config.yaml
model: "CTC audio transcriber"
dataset: "melodies that start on their tonic, played by one synthesised instrument"
train_examples: 26041
gain_aug_db: 6
time_shift_ms: 50
input: "waveform_16khz"
tokenizer: "char"
vocab_size: 20
arch: "convnext"
norm: "rmsnorm"
activation: "gelu"
mlp_ratio: 4
inner_norm: true
wave_strides: [5, 2, 2, 2, 2, 2]
subsampling: 2
layers: 6
width: 192
kernel_size: 3
init: "orthogonal"
residual_init: "zero_last"
optimizer: "soap"
beta2: 0.95
lr: 0.0017
beta1: 0.95
shampoo_beta: 0.95
eps: 1e-08
precondition_frequency: 25
max_precond_dim: 1024
one_sided: false
adamw_lr_other_params: 0.002
steps: 5600
batch_size: 128
epochs: 27.5
lr_schedule: "wsd"
decay_fraction: 0.3
final_lr_fraction: 0.01
warmup_steps: 560
weight_decay: 0.1
adamw_weight_decay_other_params: 0.01
Rows from block 2 of a small CTC audio transcriber, named by matrix and row number. Rows with one number belong to one neuron. Each number is 500 + 50 x the weight over its row's rms, rounded and kept within 0 to 999. All counts start at 0. Numbers have three digits each. After the name is the row's rms in percent of the matrix's.
After each neuron's rows are labels from the 100 clips, of 14976, where the neuron reaches its highest value: "loudest" is the band of the loudest frequency at the time of the peak. Only what is clearly more common there than usual is listed. The data: melodies that start on their tonic, played by one synthesised instrument.
# fc1: MLP up (model.blocks.2.mlp.fc1.weight, 768x192), inputs 64-127
# fc2: MLP down (model.blocks.2.mlp.fc2.weight, 192x768, transposed), outputs 64-127

fc1.62 099:548529494549477552438538561531517397427514441439540499471535521449479542487501461534503503562534475535584522400467500430437520467440481501495513465427522439516477475525458482503530557447430555
fc2.62 101:469557531432508529537542490522480503435518548502521495540492551484467475469543495555500507576429414465416559568480640464453497527486510498454561527528527519537554418573538471421607543464389577
loudest: 2000 to 4000 Hz

fc1.303 099:579536497596584463573537553508497547541558505505511443463536521457533527459432502507487541505428488431554556614452550537475498519565530611421545453450549464534498553418428476459565538559478487
fc2.303 107:454418579572512473380474494491474499498487465438551525459465524524497454578433507558572505498555410454441491466595499547541444407505562572480490494467451472483377501533529486541456498617468467
loudest: 250 to 500 Hz

fc1.402 091:563474483474462489561414514542482503482468469585456561531309645473540573520559511425520590460548469406519602529478511443492451476512435427550461500456438447458514544532522508488556496505424519
fc2.402 088:416494509505472453519460498530479461496475546502487583483590568437438565547488557508505564517549398515528351489535569557484498511429530572456576535529469492456610561506433544482464541518496420
loudest: 1000 to 2000 Hz

fc1.410 082:560514529553482588531612552475512537496567543545518541451578484502457569555551582508450488516464440427551566466547535487475437496537520569475526423473490496464471493390550485520536430439558576
fc2.410 086:512449523486477503442463517450377531393469480494521531514408535495529604430523518473476492434619540451470528458461507502478493441512474597469409475528515493452564489449582601495543554465459563
loudest: 250 to 500 Hz

fc1.396 092:455464419469531389455514465430443537487557505501476459558551457496521472535464516476484531502530559473526540466580461568525469463420500458428511459577495479463453473514554382504460565422500602
fc2.396 087:589435466525472523486483518506497439451518491527456481515583500506498515483564598441457471461541533557539465430482470502460513567582509446509468544483474477482471513532473506490622537339379505
loudest: 4000 to 8000 Hz

fc1.332 090:491477483505469467399475460505485473492415442461486566463491515483510459434441569456443557398559413506418533662523475476464534552483482471546450566502483492522504488517472516566533534488579528
fc2.332 098:436516506559479484588488536534525552441473434497517499479480561534580498543461552435525563478489576515550495446570514495499525534446411547486442503530507513558503502468574520577557363467494412
loudest: 1000 to 2000 Hz

fc1.490 113:553423525511509470447531474540480466489518593538484434521450465578553566505449487471511474480420503430483475539461489493430365482514489524481462436521539514505616413497455607610500459510530456
fc2.490 122:475513491521665480497541630484555520472565386477480559526575462595508535444513441443476524433503521510508497517497482547397533407500449405444490496538505455495511446515532570588451469427424484
loudest: 1000 to 2000 Hz

fc1.552 102:471518518464557482502457438517541546538472486508519487393518552530459486448444513495459515581483489542458497506446546564499483508572499520557448474471351533513487478502613495502557577461488559
fc2.552 100:466534431463486475578538463484501482563441510508574564384498564475485440460555487509469537519529458471489423441535428443497445562541389478429422535503523579481483469445468457481572468547478472
loudest: 2000 to 4000 Hz

fc1.432 085:527470526574499435538496631422510464588533444511580541555499449499488513498492550405544484509403442490518468547524464416537524485596526482471516565492477525491571593542535534539473488516442458
fc2.432 089:401503592425561537456518430494460447492494490587577435474536506424512459453515392383413484541566441443461442453545561476457523462571487468467464531562500509511523563523557558480439471519568371
loudest: 500 to 1000 Hz

fc1.364 090:502545466496528521501529519562497515438487458474550495442515549619537455560467508493512538515498549420505459530572424471556470472447495481480556541524459442506493502600514461445631512545496498
fc2.364 091:492523444559467458523463519482487528504436513500543580514544521599641561503431514563513485581494498557470449513519532479567539495504546462483464482534464502447470606563503452529559565398522463
loudest: 2000 to 4000 Hz; 1000 to 2000 Hz

fc1.551 113:422473499491468477497461509499467457526530413492506488425463537415506438422482550522509475462600427427504485424542423552458569509560469438529419546432504541439490511429520447441560461436539467
fc2.551 118:512435561464456428529469434498511520426396459489572444459495572527618463468528525395513520474480461391558597479526470540503460447506412506479486530516554501508536571366542568555591425546477506
loudest: 1000 to 2000 Hz

fc1.561 111:552440466454584505533470466474532428551538527458431486462588550591529529471482477498397557486452475525436467450503456537534443516496518442489479408532500489579398465371533543565542532530570510
fc2.561 098:457573493451424540465441485467569397513493495476506569493447602456428487480587508421526549457475496580542547565516500516665506437528575561576519472516478556580469482504497465504557508507487505
loudest: 500 to 1000 Hz

fc1.517 087:564549560532514458457486502414395533514499492507407482443451619503604489528489529451468439538423491527466480539435480465489536485482568412534442497497497422478525609509596523407454444499512542
fc2.517 085:458512511512500502434535473503539478523559492598372485513500600452493615520537538365457460529414545492452459545514501460504405487493566553536498465516485486459574479477424476529401478539409479
loudest: 2000 to 4000 Hz

fc1.514 102:434435538501441481533528564477568593510568478476516474466542440530461512539518545467419561415455545502502551563581436437421403505433418499470599551460591505504522555512574551497472584585482480
fc2.514 088:560488508467508527489527504493479532496494512440496499487571483512545581527571499460609486415507491493482590555588494537364502397580516430506495609474456458539432513441425449478534559428483418
loudest: 1000 to 2000 Hz

fc1.579 107:483508501474515531531525460519474489382476507477520512502419563442583445531492462489575555451554510495458477539451379541488498491469576487513556494484457553549517528477501476466544511486455564
fc2.579 103:434479491518492526457444430488426465483443532530578519472482608478523458495505541499534513539514554557560502499479590515553411556496500445597481496513444532497571508522519526512530483524487416
loudest: 2000 to 4000 Hz

fc1.79 109:547431483440489457513584519530495387488474507541534516496455473539416496493547508486453529540411544638590498508499407474456480532539476513541524473602471422458440548537460428415587480478395623
fc2.79 124:402597471429435465500512503462476461520576585567509421525518464508597473490529473472500516525521459614473533560541528434483504594495554470437536492400447402401469510540471565447463555515499542
loudest: 2000 to 4000 Hz

fc1.476 091:528545486491555579522490546584476430396472547453463453521527511473406573503540533478578532511551657602494441416573443543508588544548468531591467480466459473458509489576497547480493527535528463
fc2.476 092:567522508510535506504499438515492537519485575422437423440478549515473463553514584528498560495441516543538400491562537537554441463451433603582426542380490464512545570476521553532497628481515486
loudest: 1000 to 2000 Hz

fc1.312 097:529504497589494430443579529506485498447430533449490392423435465558476444515491493488417560547466524455468464525453495535490492482500548586498502477435510456463568521494556507520487408517442558
fc2.312 119:416485450549459448457497524431480466490567484471438484540542526429574525465521566383547546511516472488568480503438477510528446474505452464532470545484506563509459535462469467628597451520505485
loudest: 2000 to 4000 Hz; 1000 to 2000 Hz

fc1.705 112:556499560527483517480480495586510436529531515373474515528466448469521464519525495598458553521469525563458458622502583501451407564545508579533521464495596572521543572487539475448495537529516491
fc2.705 108:483541570470452556496571481479557527478613526525456572493524467467538466575485501488517565487485455505572458621485606564432618422515570493424459489590511470529503538480460535536365439475403460
loudest: 2000 to 4000 Hz; 1000 to 2000 Hz

fc1.4 093:491503558452529448403515489486588401535431578434521526454561492544398529442449530428550545505547568552477544486439544554566460440455508631464573434463509436508461468493539541561530455505560444
fc2.4 099:528467534460583476428476515478344439517619489526434470379423435494534525565435518461507480467655518494462466458477519557563517591514541460483510529514556446455465537375471536445429519433521420
loudest: 500 to 1000 Hz; 1000 to 2000 Hz

fc1.394 100:536496526469463541515449556539523475423531380493627487499485434488431433447499515524451564502526540481455413455374526473518517540471448534558490469485552425431447438519324506500454476450539459
fc2.394 089:549464458551516507415473419484448481472528530530624501412456389522514478482506592532426479501429514467445466517467416517453479451519526519497619538472513506448538578467706465475457357498466507
loudest: 1000 to 2000 Hz; 2000 to 4000 Hz

fc1.407 112:486461515519466474480463484520521511582561403453442539465491453409415448600472458457484518442441505508610432432476462597473446395570434543426452513427505615490497489553431521555486435556605470
fc2.407 106:454512493500521501463495463435430607413537534458566543543525475472474460531466452436471430465503502508503542432489431546432535588442438525505572519421523496477460463519454470440451433516428460
loudest: 500 to 1000 Hz

fc1.627 108:530532580529466529470576616517523369452535568474547491539551408457560452474531517456446502567509547482473484460579429526517434484513422450542380436491515484432535383510521450511457579474527510
fc2.627 097:496433497484501570514474425453538404594437586501473546474505364486512488388596556572481518527429492434560528482469414489532501585508442520532590467506525482499465478549518512490527540507566443
loudest: 500 to 1000 Hz

fc1.530 095:454409556572519491528548470573444455482515506487499478530582467505548555554539486468536476515535522522564457516511535508434577435538459528496496512506459549509475545556585508431532535506564513
fc2.530 094:458472592521450511433588475535558403676498521546573478462563532522580543532457512432497594538483518475449564529516486472481575455505573487525544571478496520514467497487376501546458513493422536
loudest: 4000 to 8000 Hz

fc1.494 102:496453396530444501499427515454629480464550496458559386606550563544468511480570514458486533486385409471623507429478548480491536448535495548560544463519412573469575574504484580540520463559473529
fc2.494 098:601496537556495530576449531447486425489540473505531535445375528496376459557542530540560620484488437487424535509502487412530417517454591489477468488501400510504464423554472521538486517453404515
loudest: 250 to 500 Hz

fc1.16 112:511574525545586482531558516492457572469454497363420539571552468467495522456514499472498512541459485436445523509462436434453544507580500533427518505516561509500539624407470501420552451410462443
fc2.16 112:618474505477458477486457451407499555521527367568383453484508536540503539527515544491555527507484504457501493512470474427504450529476463610492494511544458544425606469534455494520521569490571567
loudest: 1000 to 2000 Hz

fc1.507 094:549566614553487594534568428496436533611417446515573500473657484428511437491456446540508495555462547514554466550524490418521457496588496483578496555453540506551568566498506558326419390551525463
fc2.507 086:460532542513522477426575508438593527449587580563638469543481484505542472473565581437585479471462446531509435535495552510527457538411499456466549508532461660459433562512500553556418507519460506
loudest: 1000 to 2000 Hz

fc1.381 088:498599438598515521607481535482486544451439501522514586423546558530425615398522435455501467509530486413520499598570468469502443465562511497551507499506432419508519454578553537558568432503521512
fc2.381 103:546548539516381476390480480438555516492575493463541502515472586546485433526567446551588536465510454516481559539455486490498550510449432539456487445376516477516397499563466485483506563437374518
loudest: 250 to 500 Hz

fc1.571 098:483494553515595469577497503568486494444600486450514544517487432485469515521538512559473479485580577474466521600513529549548447531575468431460460416499495436478520594554427520556456430415511471
fc2.571 095:447490428498457559447457426526561489501462558528520462596494488567467512463498578397453486525579446444482455510527457456550480520500622536557448610480419475432472520521562459526340571435467508
loudest: 1000 to 2000 Hz

fc1.237 082:487543488600473511387447431478440515383488526500545580496457493460602559423524477548570608400471492468431532458566497522399462472531577494509449492438414493513440427567529559500464489511570511
fc2.237 084:457504510578431508562464519564573473499540505546502492515494423388537501540455463485570467539543421396507492400514433491421477526446498556542516497604553443597490494549476454478466465515466522
loudest: 2000 to 4000 Hz

fc1.649 087:491541488501448458498449486375496546527402456481506448518492462475555503582516525550601493517546557394496477561544528434488482555505530525433442476473469535575436475615503432484522451457545518
fc2.649 078:556539534432550502459561496383543499472514586475567520479501535512596541493584444529505550574463497449390448427573461456485432530485467553510506461555486493521525585518490505517487490639500535
loudest: 1000 to 2000 Hz